A small model that answers yes/no questions on an image's attributes, trained from scratch.
Model: 2.94M parameters, 40-pixel images, encoder arch vit, encoder norm layernorm, encoder activation geglu, encoder patch size [4, 4], encoder layers 6, encoder width 160, fusion encoder width 128, fusion encoder layers 6, fusion encoder norm layernorm.
Rows from block 3 of the fusion encoder, named by matrix and row number. Rows with one number belong to one attention dimension. Each number is 500 + 50 x the weight over the matrix's rms, rounded and kept within 0 to 999. All counts start at 0. Numbers have three digits each.
# v: attention value (fusion_encoder.blocks.3.attn.v.weight, 128x128), inputs 86-127
# proj: attention output (fusion_encoder.blocks.3.attn.proj.weight, 128x128, transposed), outputs 86-127
v.0:547460466485629447615409573528497529472466427529548688488508481517580544465390423494511559598483506542527497527614435555423458
v.1:522438451508529444596431629472503464452513514519441464497515429586495567512530489480439502512427521545642541518540451506501515
v.2:505572530409463526496523523496487542469494480511460520523535529527478539388420558522484486512527602474505518528545521445499565
v.3:432441418556472493493525457431430494517373559490524429551560468517556459495557572521616503449541520522508553432469525514456488
v.4:473505436534508470518492526547442528526551524471546573448577518446635549531476538515529519484545419407561479450497515518423444
v.5:447506535545485481447448465467573608644573552574592505513471498551487516450467393498561530554334541454498518613428397585472555
v.6:423535476506516508500519541550529468505512460499545504570477547480461450491557534587532474416529478642548539544492576561465462
v.7:523498567412385391431466447459478475431516526476401506525411566427485512506489633539453427551463582527533525528506523425509555
v.8:607579531549465556430569517531456532520398566464625492541480431473543559442473555499588578477520520389625456464514496521625575
v.9:557553543516576462510482537487454491503471607484473472507536544528529550517397385451532452628566459543461481508619483459466488
v.10:496471497516526494557542436543505516518505485548550480520416493430461553513439460491432487485455473529489492545506597527525555
v.11:486460501476547483512638509573474512588562609545475520468410462444569496533513442553499490487520433587579475548521614473494573
v.12:477490456496467484566488508474584591565532501549558588478508430534558523421537459545517508480443474481476480419376522451527448
v.13:451463478555508484458500510520455551525464507493465561458476580498553500517550463479453609492505445424478525508403679514454501
v.14:559531482517489485494536494495535500554589519593407590500503519525552501501469504525472505538603405505554560505540469471469515
v.15:496597560514500566531484484592524579431473411516487466515473484466493482473408586476485484525534537540539546451469449452556469
v.16:533425454513544435551459435553499464556523486458424472559351454511561483555519469512441427531495343531490518486557521546395536
v.17:468479497494545504607476512599517577487421430542523564596504555494485499491452503574487518441485559479536464481491492510516440
v.18:441551453458516589560476550559438526480471569484479480479544451503461504434457607502530501526501532463481421514444455475554535
v.19:503476540516518501542600572522494500471485488455568512456553570433518479537458422572563523469527459420499538443478545481508470
v.20:448542466464499509505462412507509491489506505531555474552467575626532485486535506486555498525441460520468464447536531513484513
v.21:484338401437531443478500521472425502587490483503538502531562485470509571494546393481484578551439491417437580513494565543529465
v.22:436582516504503483501464479503514501483501479510511468530483510467531488525388462408468441447523462499476466505589503520538543
v.23:507453498570484441476504434476557504446486495553406476445468517495542553447580495495481461533513464480403478485493472491592486
v.24:545550496589597414593484541511552487458599463560548534498524476482430457479510471472527414547477421519456459428553466449405488
v.25:466406473515588547493484445531536578461545525553428658520449451512520463419511594474510504500481527496595382417405559444461468
v.26:475494521474560548460507587520513506439534532511459482466536460508543515543521464467507450502482449448441581475516428552414460
v.27:483479457548559513520492480520441456458480609503546568516513521498531564465434374405495421555494458466430601529535430567563541
v.28:458527527527552390481423480450501537490527518529521529529542500463463467519447532485541429491555465509464444520545440457511509
v.29:632475498471507475375537577481531454570496546479545512490511435528502551551621472456456486558471474527527533514591464440513551
v.30:443610481507535534487511464484482460418497474544539512495536493494571558483551484515494521469503495562511403490468576542528480
v.31:495505490467541487528533521514432509447573546552516628483452501551575516567438500476497517523579488537572485536506502546452514
v.32:553490470521448424542520474481458517500536440469477476520472485557529521476429531519417453492484482524556582460473493431514491
v.33:570456537518517487445476501528510542542495556525486503459501488556579518621566494540486549514524540515473550551500597572527559
v.34:596495441447514468518501470505484480506538461507528482472457521441504568471545502482474514479562597481470515522487464540527503
v.35:523496577491454462455457488499530474505519409517441532509457506485548505445528532522533514455565509547448510491481467573552551
v.36:438458520402501489426509416474399446499563496573451484392492425431419419435531475496427477451542462460476383493581616549454440
v.37:482535512537505487515517582510489424551472506501486562586538530523451555564517547459464505524544515468445427548584575520525546
v.38:591473525455530503522490521499558504497444468487526498469492516439508467492510506543547540463474465502485576496509566509526500
v.39:505490477488484574519556527526522486584523506457484458497461469576510519530463549488500544500530515471466429519519546523452468
v.40:536494610493472492502527445519523440471381555496528496465460477498475457530497517534512512557508530523490500513448446481495534
v.41:480508430480613441447522550504497521509509527484590553425491498510527518462506522382449496503449531505529506502433510506494466
v.42:547425493563511448459471550516519501567494465502453528467416474493521569528479423506501538565470533453499504509446443449437631
v.43:487465487501445505542446499495499539566621473576507511505579505569494411563535511558465475450494500548528446509513565414516498
v.44:500505468519454514498496484516490421497470541532544487489440491488441487455531527512494474423564496508507441496470458514471505
v.45:469484585496445489477462533532494519467471488430604537495527487474570517541473457571496508420451447532535475499533513470539477
v.46:487542452501557503505494516571517514536459457480475433502464490571537503486492532515456520480470501502605532500522574497488482
v.47:494414520560513474529471514542482404399599511504508502438493511519490449532426516534447385484565472471459504555540569595525501
v.48:492476525483448475539512532417506568524555382506541455495480447512496443534489527470438464468587471506556490489480566490501444
v.49:410537496498476482510470504469495537523446495506485491513549486524503525487516517475522446579525503516546538504498488478504434
v.50:446575443555509441502515431480538430409468407494521517486505509512498459430436488464513465524499512434426533402468446511487461
v.51:547471498454568526494491464523525517551415572592492522414496526482446519550510568605514529462460543489467527501564489475463563
v.52:542529404488456469493563507495472470562540540446590512521488513531521542520516545543456533491503478475483465519491473495581549
v.53:533473491529435514491492457452478556521506453475500506506548508519469430438635452472522498491495565427542380494546489495532474
v.54:496531459549545438488553466463506465520516567441500513487542481534587426492532521468411438482465509562516474538489466553497543
v.55:523535551565450499523488483566548441491540531556499484513450501496514564446512493441497483520476514478495544527452506527492515
v.56:475578497547563448592493490488537489473516551503537469508488530537458454491465555488462488508518551506487520495478508556557490
v.57:473467444428544525453496430523453532446492520542597535495504496525563499500486454504441536555520557519516439445474519543529457
v.58:478415461477373495486462455509498489568538505463441496494450419518433482582588499565502441498461512495550468491548566487524471
v.59:399488581441466496485568516599525474489378573396563530479589511399489499549512442554486559545433494473418470469486420472507490
v.60:502576460527526477541500554491408502543531447501548498457575559516505502515549506490493511517541440514571494553454573526470528
v.61:527481458498560505507446467472480532515488582504455439546562531523428497512495471522479515554531485487535478475518463486563505
v.62:458453506466467556433460472529442556446362397490514462453442486444544469484514430447521535416371522476499493452514476497503479
v.63:473434517558485460437492426496519424479604477483424435483446423515601529558489457485506483456511505492451485595466535519490482
v.64:508451492548524509496528463457517459517562481543464532548470558520453478461461543541458482544530548451552433462471539431462482
v.65:448498517495521468431502487448492468537500529601567499512403496493455540566522480463452378499478435508484503501453435549528551
v.66:543475553496517506444523530506548460574565539452531498439602457536544558426564473482518423495508448528400474573516538533569512
v.67:544497435500485419445456572552582463511562462444513505481401447445531567424506508454516508522477519489508464472557522507466497
v.68:430362437447451553473501447468592474548481558498431530527468523509499548513509589545502503501522514584538502536456517552465512
v.69:530495515526641450508521480502592535519503479488456501461522494468426496535499582495544461533467525529432532495483541439568479
v.70:475491484519494474476484424459533470539520500575542411461477510477450526470482510591569444448533512449504437524515470551509499
v.71:514476527539498494560479469494442424550458409486440499518475552479464502440479541534504520543512529351486460513439457519563488
v.72:483528512529545534551448471533509450459593467414538550434443598510466446496546526457476548524518495478642467500513508527541495
v.73:520544486487561514496482368483530579517460541515503472559485549503473509559530476497519499487498509480550509492480558465492513
v.74:618442470526484496504575600541550482526612522526482526515516444462511612454592469454501487599559542596496524552529513455449525
v.75:443557503496477440501455515475487476517450536535472489410557520483539487508513470478493435518558499554509453430575511477541481
v.76:514566497460377510441432482453439474472427408478480543484531509502530378425461485481504552498542407507525558505447522443395527
v.77:487432445522489485550527428457451478536436534469507500442469541560497470521482480576542531479541514521484486496474432489430501
v.78:485572605417507511479495570520549482437513461525544541479425471571522533444511490438455417520473549486508481556553464478578507
v.79:398568512504445529519578482529493446456474526458540560421417514522547498526520532475438454452592557510483573460536466514606527
v.80:499442557552649469523568551489534502425572550522542530474642479462521529467472479563468514582569485485541479544530565476412485
v.81:568565512466481578479454554545553457434538471531460501449563609487570553451548548489455479464497461471481574547465531418525577
v.82:529422505491542475469521566503572463560560498466566507433483476493493491530552479507438574500486511542444507428519424500501511
v.83:480505528442536504421511515471529553554495515503413422514408523511513485531584495507567514492523464595504444515593481466571457
v.84:476479476511510497542454499475496528485536466457569539504584557579466520400547578468524473454548518513491510424534498538505509
v.85:505472537482448534471516541442502471505476457567465464447467530558496450433481504471552490443521509563471493452433473511460464
v.86:526522486565459453456490521369521490550595576484503446464543476569490539469581520445414492502530489452491448484517422540513488
v.87:526424536501453495514598512469478470517576482465580542408519579553499501487540512546549524441519527465472482473526473467531457
v.88:517427502451399495421552507508495568473539465514523524466515523529399482453494545540482502422420547535535526545459503475626487
v.89:473455455449469472484475490617537420511579524536441516551386538462522530592510557431484498533512557496534508485475538546428569
v.90:570441548488489472395536475491528535476623483442519495582463417469473535477508505352491436565456540501530433458573522485494422
v.91:480436479500430487527534461403546503607496531518490477513393535517521515564540538500505471493541506537433549558507448514507458
v.92:481475468596543467468498525535515483461460527470526463481513515482538470433453477527590482550575458562487435533485482486357470
v.93:459446477482575488522525576411561520454462503523501489497526529565484431444509479484418498518504461613473470448531506469437516
v.94:494529504494478567575472445478470491422440464473431389542469452523500543490486546511493420481504529561555466572465560525503469
v.95:441577489552577569505488529472443516495493490531450460507435541512474426635460521510484527535471551502495453409529607568411483
v.96:417435464407489553455403433387586440596569478619540599555405460466531489530501519531474401538489443486542457375579401531557555
v.97:478513437479604413600518425484460476443472542558491526426493417462517451630599526506571518478563375592522448519400424381506479
v.98:565457522521484545576555538416551472565519488544549603529606574503507510458409417625566493537566399471566468594547499562452544
v.99:520457535630618521472482499555570530465555494502519429494594450540399466484601556469488577568426549364553451489431631489605570
v.100:539500555538530417459525499437456522439470575479549465518368530462460546356346532478473466548481492475469509474583399557532470
v.101:376514474423517420454474436580467508369527430524551464514571511520473568514571532507434542502499502540510530497411338533420497
v.102:504405423509515429413509610633512469453489337405588434500501463434460455368420495451505396521568447466543500516453598540459472
v.103:580537436497513521506461582563494461469559554458560494591475447499513542462535685437654594553437535530568448571381532551453456
v.104:487437537470526532574548487556529437534468528457517485465537639511544557584426480489490444470504523447481585469572646515477483
v.105:571466471412525441565513608453428581588455510449452422453432511506464477444432496529525433379425533458560545432579473530502559
v.106:456510567480473518562556467470493510490489535424449583495455539471600571504542569446446542476544525630598456574429492503425444
v.107:451427415411379668346574670423545475506398537469566446676602481501513437374494553519445542475564516527467595532487666550458471
v.108:521491384585550494519481403555499439487522586489425508473523622421504585533454484553579461461402512549462403482379396496459508
v.109:466552438410499523568540404386410491408529426538445498378451526500519429501581476480466399386552504571492425518533483467551506
v.110:597480522463476566434595490442519543519482607543500458599532439545596529468514599533437517406591571507576531426513370559520499
v.111:469448445556556481427498476444454508503532437524458470524407458556575476484451558532557407479537326427470394410417486473456480
v.112:443529429518464530525447447465517490390500453456431515517562623441464567536460495400507391488491458470491484461508439343523534
v.113:563471466490562523469589460494472451499452391432535609487493471454424430519546479487548512434537624538437502578544502484508534
v.114:651420584610479485391541528503472495456564445422546426486576484477505478445471549605695622433398532451463571488464663568481542
v.115:591608457490400479531403415510523548499580591581530571504618393510345577437532504480402581487526477486467450510484391509511592
v.116:526520490409536463488447360455507468484506471628595458585389461504494530500445577521432516479442505526487509512535413438540485
v.117:405561448486551561516470445518494501484509473452587394463508612582595547446567460491447481454460498548507481527486484418451447
v.118:496510628534366430507476456537544604489467473446596491632549355521487366483610483523482595473538548466491489505616561546531542
v.119:493474466501488487482458460535506464459544449458467529498487507558522536510551563429485525544541363465512454424471506586516527
v.120:598564553494447534490495532479529502576591502545450454481412488531475529528557421548569407514548529485478451448476501427502590
v.121:475455522469454467453520434587498478511445461459533505470585515482519441479535554549545528536428526559532492540451590570428469
v.122:536478405511487453559407409458460559550496515480456392485448580566448537373374554425396577491444529440525586509563374472446530
v.123:465534421390547486471508505625499451513516559410519498474505495507522496464607352520425489461454503551490418561480590459513416
v.124:453468546409613648492484509470434478518522531452535480499459584495413577529484514556663519514365497441428577458559653585472471
v.125:453492503492492400581538455402522489508582610546487452495437453510475411647558467509554493503618459503507499416467418550483561
v.126:480514519585538447475311471594447388501590439517508520512460535565388513467502439486392469619450447487467500513522641429506507
v.127:614513620555591534490501554459468500563556472327515571461414400495427526468480540424475546499439666399546497498523621436513434
proj.0:532500507434501480460413401458517477545482451541480552496491524500467510475494530468504496538571567515557502527452379530450534
proj.1:552568422507546464456467544484495504499572480550479486466535529488505472431434404524572487557515494555491581487517516579488457
proj.2:406493508538466503488497528481537518583444491563484497510480515459529494530527545472652565491556465456568452463489456567472552
proj.3:392419517494473424511561430448437498500514449565529507547418503512587496442487479527436542515570452532457474455496561483542539
proj.4:467477435548482466505505466487503518489467474473526519517469506580449481466484535505437525525550563528486548417510499449540521
proj.5:515424481485488493541359509546495434482406511421492511545489476516547501512461475492380488493525518534488515457456533536477446
proj.6:496479524483501462535497476486462454460520482511402482419517438518570524523482420482472465461542544483457417503457451492541526
proj.7:410491562562503613496626509516468515524499500559578490454496518402473567480510502508599557509475461481506495517553499546451541
proj.8:472509571520445506533476436475474506583453564549477434585499553530469470523555482529402581434568542600481519513484506524485532
proj.9:537437467485518559495426524509428493499457496573460493516441495420453537491488478542478417572459467501501461480442462539518589
proj.10:475452467509486439505505579507362501457482448556504557563532503551531478497503508503495478411490455428475517544517451438525442
proj.11:502428578516484442552456455431533456448521405511523498473591423503474480500570458541541542432483474517490515480385421393487498
proj.12:530579497498556430510490428562464478441436455510487569471531511480481497514535502466519523485525500483533464471530417551448454
proj.13:542500564458412580438511450518482464474430501533570434559447425562655460519529516470386435518506539506456559516592446502542517
proj.14:558503539460531521499491466582548493427515497432435536494520473474355400458594521603570525533485500443478493508508505491554541
proj.15:528510494519482482530414555537518477487603479559475541478469503461464416528496506547594517430481459450512576461445592512516479
proj.16:504442554470422406455593512517512482564578469647512486438562458427555476422454431546562523480462491481431497481491522532493391
proj.17:542472525437529441495511526492420498431488557425442497465518416539460437533553539512513513519485513543457524462439513480528509
proj.18:516486433495512459470472445493636467453497472415533530513463476462547446542497471476456562527513427487491499432550518452495529
proj.19:481462468519438608501467527367441464487451554497464468496548411516494445543511494515444516477474531432536496517484415542438469
proj.20:500476556486531402542500524488493465544499427489494489444528496381497519521539516483541525501533563495592542489433521476498532
proj.21:428537488510486512497544439478499516493403496477454538504456498521681446478349535440401534564435574495547579515427407541506473
proj.22:521406429391448449477467566494450528536436525454505517494529565508515532535509411565556506519497500508458542563473500474493495
proj.23:471469486396568602443478567624510482488491520444527480582479584524455588478470529523489464576458517493461459499498471499452510
proj.24:518542508517557465446460499539460487501490459409472501420528538525455448506475505505464548539501441462412456493502543499612417
proj.25:472646557571544496557469504555502473492585500536522421534507455489449498573593480455518558517553542570457536453563439583408600
proj.26:461554555557492488531473474573472492488509538532505484464486511435428492467480462532500580570515525416617506442565578537452470
proj.27:546506610462470432531545504541432571463423398598560509440494553527552493469492540482460590509435521528516535503532465483568440
proj.28:523479503463494446445486499602496494546498427493483530503467571499395504485492469542573518457487485506573507463501523419531560
proj.29:531528565426481507521403494538568478504510495500486511452559552503543509506412586553571493488423482611489501488488506563572516
proj.30:536474455490437514525494447555447491518491516558576443523505475514441422502525480457535508462438598455529535473516508459457532
proj.31:464480479502462538474524463480561493501583494534496474530569483487449464490480474512473550545468503456568486457522510528467525
proj.32:505423486529429547516465505505465453488491437544493547503439534502578506493475529505512514485483493557537517503415484504493433
proj.33:514517572460480523469461590567443453505498476485500447483501526573409499458498466522462500484505530506525548468498483484484461
proj.34:480550554523538532482494477555544455494576540505502457446483450513504470497518528532442508475479523421496589492546552484548570
proj.35:555524475557417521447441479461505484485513552560533569454434503537512461509563561465487485542443555559527569524449506510537507
proj.36:491559512405521574541559356533438502488522520586494512534502492450443510585478479552508487511517452488510491465518463519482501
proj.37:479488486473524585490543545480483430519579553552531522506524517502456485527496462508423529474472553557544509498496448501564530
proj.38:495518499474456470465566537541425503514528477470555497482548573453432504488478508505478477545551514390491549501542540543435482
proj.39:486506515491519479484527524505543573508508535479449435469534543538510480442476533514525524466455509457497515436540519489550562
proj.40:499569547517486507508479516518535495557545576549503492478455493591474482465577457478502505515471482534509490496523504545467528
proj.41:545455517523493413513477531469553537463470602493472453457514403567501536405615493544508518448429464499564492559518411562487520
proj.42:515486449467490471485551484509497526480439515434509518513547453505517570469521553456554516553419505512568498475491440564478429
proj.43:519526509494480547370575509529413471525490347501479457546486586447454525473450477530595458521530498404555513462488479510521573
proj.44:520430521461479506474479462510458485523498508577426508495520502502624491589517491462503514487537504483497530478459494500515580
proj.45:467504566570488457446460542569403488546518582547421531558484531527479538488506545447512569492488478452498384503449489510489505
proj.46:475513569471537499460444579420489440567528493451584553489464536547559502515476492498542489543523557424450435476493543490492410
proj.47:481421504512466530516555471490401390473425379485504582499470447514533481486530533527552521525484432403493490364461543574492421
proj.48:539509427534571437547538554504558493513541456515497573493586553483507462518426468542662588457550434497488518426491588542394535
proj.49:483546517479472481475481613393517504440547413562507488556432540540486483634455551518531561502458534469597543498463633452533484
proj.50:467435558493497448521478477416549481447521611472487507531403461500490541562470541489505488575529509424500488505448590443520485
proj.51:564525461501507544476507520575456467481555550473490509452506490476487532383528505471515556501467464484588561457537524477501511
proj.52:415506542499474420525464465444549506475528631536531494421478443529422428465560553514472457519439478460597585526535462541496464
proj.53:512436500547553471543454398522434492532550537546482468598352526461522513495437473475496470493522578530452483532502526400570480
proj.54:433467491453505460474529554501483617518443457516463488462540502440453499530504447501456500423432485417511501536508530532509492
proj.55:499487479479491466476572453472510473479541575510502523543481499529478513528494489484432536512473526507547474527493445535568501
proj.56:569430480484523520482483516491544468485504479588502568449460490495491474466480579500526533536498520524492446487485460511521481
proj.57:514448480551483368460373467477554457486476654500528517543397402561614536453524407446433421471574434501492545503484452551501398
proj.58:483498550471499527474501502508436475510551399485559563590462508539450494508429483488483448513538451480619499485468525528499409
proj.59:506459520483489523563465532441430500481516594606491521454453431475497558458480551451514490472469552554549526546542460504513510
proj.60:519510457501513583504480512425568527533539486488534514488490523479478560513584497530519548527553503513457462484539487521530540
proj.61:426471471581465452620486354539498461487553546407489482487491433461539430497548575420529470597510542459540491520432533523454485
proj.62:576462501537504490436426604591355511546432630483454510497549546491574495459485484408501502427578524578418453566528521513472496
proj.63:540503520452528497494509529535446502484450481484564508516562528502461532531533392559466562543531417486529566425630378545491525
proj.64:520498527472574402484464533483485475472498447572507547531521514558452483475479517467471502502471512437500509513517492491551387
proj.65:458444501512415498511567554551633500510497443459500448473556448550505521572510499576447545493547427494520532524469573478465402
proj.66:506425462546570512491547568536548522528505460541566482512504486415558499532473469525485529525482518529552468495485522535436481
proj.67:547394460425592485419602458533412459432564481479537517413504434544509512581471545426506545495560586430573461519412534532483541
proj.68:508514506503591478492446357533599498488569510549469542459507503627475514535500532470455522471554518477404563546507480551464476
proj.69:494513481450425514433477570451409453466418428513503560537499609477528439501532504425457498625504558574520491498500450490497529
proj.70:523470404492557493480574574440572537475566520437503521529518439462561511483503597537520455568533516545517565473464575501516392
proj.71:436468553494514512512564624529522493545429480423479464428496533391511393417501448484530508495524526569419502568452401495501480
proj.72:523613435585594396452470590567386492491591441550568555490520545527586457494468385438405441442504637472548478500539376412455432
proj.73:524546525487515560518472540463508500438590554532448492499474511482392432427455501533514543482519449454568512504485513510515534
proj.74:442408500531545442445500400516598514480483520515518506439434451480407522490493502533516463513443504476536529514460562504511553
proj.75:564487438444522530494429528475464540438507508480478558575586478492472556525528536556517533467461475489518383566538505516483458
proj.76:530553496412506504554503448527446487444489491520511488482387508501528526451465489460484465477474504510461519563529569519497525
proj.77:522528511510442426533399464517487549501431530486461475521368444459467479574527493510459542514500567438535626503494534518517517
proj.78:519486483470468541518590562492568484446548585455483542350490489508438520458493523507541453460534514440591513423393506538464494
proj.79:480515409527563424551518385556501541514460509428460516530542485541521474618556488566513462524557505585526508465483616487498453
proj.80:521517455570556497491422488519465544497536434514433508588494557451512511463492505478500493523377532567548534487484458508443445
proj.81:495536552496550493472492476493467485526403550385492521476497554484480452529474539436560513551479604517592504497622546585457379
proj.82:505476436563440540509450484442552456481469387469514429457497403503472492465488434582467508488531520479511548569544517455450428
proj.83:484481499499517619459459439538377483465552536558483400555491509507417456478418574531467533433444413410628517504483611553507527
proj.84:515487619513457540467496486539427458542506483538481518507522442580532485462484554530516464493501515471495473500555458446502455
proj.85:532500447478430545491433405537448493556521521451394531492448431551474520485484490500503452544480476376455519519526505485501532
proj.86:540438514519524406476421484543532537476600433431503519545454471594516523542454525576482594425460488487457506583584571447555407
proj.87:475476550477471563537523469509527470530500484477475564448585446553583553503479479645484438517468352458497506513600577437516416
proj.88:482454484482440564532426460513459519485442443464554440521545519482590510510482501604605550507527507489553513560544533459506440
proj.89:493525497531459507509475407561501410522630523472558580504506516541509564541510483420496560412491503501564480531570476463536467
proj.90:489542412493512513450513512519470495579564510451516601499604437477512498598475524519496491521519470567603498449475547518514422
proj.91:543467559522510459534406464492524576461583596486502536605371473493496480542529529621525426372479432433505519565589522516469521
proj.92:469526376525577497463475419547395526435673482480509573461533410401522473475490505480523488520540576509534512498494539514419596
proj.93:479591502488497535520434371472544530495530542574445511445518499523432536459483579474505508484508467379494494517521447525421566
proj.94:524611500443505392449502487473548447412599618384497507463493579552495541485478448464497471533512492478474478449472522556485545
proj.95:511574451471577423427466567514522516516550385508439473633430512511529441428511436416386458557526602503428535513416425462526476
proj.96:522471507611490472737599532506353474446440471560485455325507456593432507608460514542525467405499522534516542486418577377559384
proj.97:438411524487460604586448554576435485481567513506472480641340495500415602459502457422361534549491542509466560529544472493416481
proj.98:523466464559555517564515441505493516436551477476513550320364533553474436554477493504415486490534546531457478562479518540489396
proj.99:501555503443501474535510508440465422530539538570507548588438500447504483633485555450432486502452529469521525422479306511518470
proj.100:476512419415585434507450536553574507486414536525436624473589419520474451525580491497575406577444535494492551480406532524486507
proj.101:481400452468519463594616527511621508490584475422463561423543495448517552447384540488503405490486521492503457464548476476511530
proj.102:522467436313531420558454368498514654516526588477413484411540453483586502467520516512456473433419492484598602501478465503516617
proj.103:464477491548403469532519496477448509544491496487492475560570482427510442490508400476465442478452487507513569478550467545533613
proj.104:488504504481411436396491585432532448497465412511544532502596444444510590455542498553504479511490499558504569494499376496480561
proj.105:434590534484500495401464466537568457497419439541633509528564556529519521607581477528479488448370559508539480553511503504542550
proj.106:399453486588506560560469472479475466509598541542515516561465540599434443430517522531530423552520463510481498452525476601445449
proj.107:544542478626533396478475368382482514434497499505474563460615563392607403459565461489483526427480667475473509489515419580459552
proj.108:553433518421552578456498529540606559458622582554502485598372526571427603417488471358444475502527531448409528458617510497486480
proj.109:591518463488523499467455551356534520484304515529564470486521394538566576444458423499657601659490525509507582558470537454494485
proj.110:543467472534628444541457354522464452558487595448492578428489520462371515546528443541619458626521512435422577579538688561519412
proj.111:489519423478396486543505347518525583495496634477483488459427505548451418526564529415514516513528518496465423517514455610495550
proj.112:572442524396375484512523619592550528493549541585526545496325465549528602444479479509553541594351516546502477499502609594578510
proj.113:461458447503565455585325418523499554453413504512493500516545544499613536536506503548492509508473401490539606531545512543597482
proj.114:432566492413566431379417433495508460456440638519548537489570550465505512476571483444488515443492446449450484402396403352456540
proj.115:544488403606545478618574477434435524473407473521475555427361585460624487618418406562537570521384586512469527479505567428592351
proj.116:471510489490536521595559520529479486520433406497477475434596470494579612550441506506561531631579522439461493524565508538499473
proj.117:604442531486540525525442512510513548519406471526514401506487461506386515580533460451462557558512505580526539543442498632469513
proj.118:527555455486466475440337612489544525576448458570540462496538515374580524455427473562508460486523503552445453523478574389441609
proj.119:455590453527460449412453587439450506471445467512530466556582429367395450484477531480511540422471592557505456421456457351441527
proj.120:439507438510527396495498550459551494603478451487465497619494542550451484536504464522470507459471527440525553570500507458512475
proj.121:428457544427484608533469510442538451448525492572551370489505440482588487511471546482423482395477455475464497455565455516444532
proj.122:554493429488485507459413578547574510472495494475447481513554435481426487573619492505518520466412569531598492553421640625515405
proj.123:517550435621576541470412549429503483502445524513552473558480481406555469580489500453459461515488635453499406473575377560495507
proj.124:523579516516480449419472559449629442532457455514561505582453450499498405453539489462277609482438488471548494495517360595531539
proj.125:502499548451443422532452536529500451525523485558454446502423436567459547460520552489558487621539562510514503616589613437485466
proj.126:491550396507412570640555595417586591544490422447523414548467437492576571568498541514473616417415555505419499438503413461501482
proj.127:508560575537536588421494490482578503497501500580564523588517569469511512543495526588433477396455502586576594471451392512528540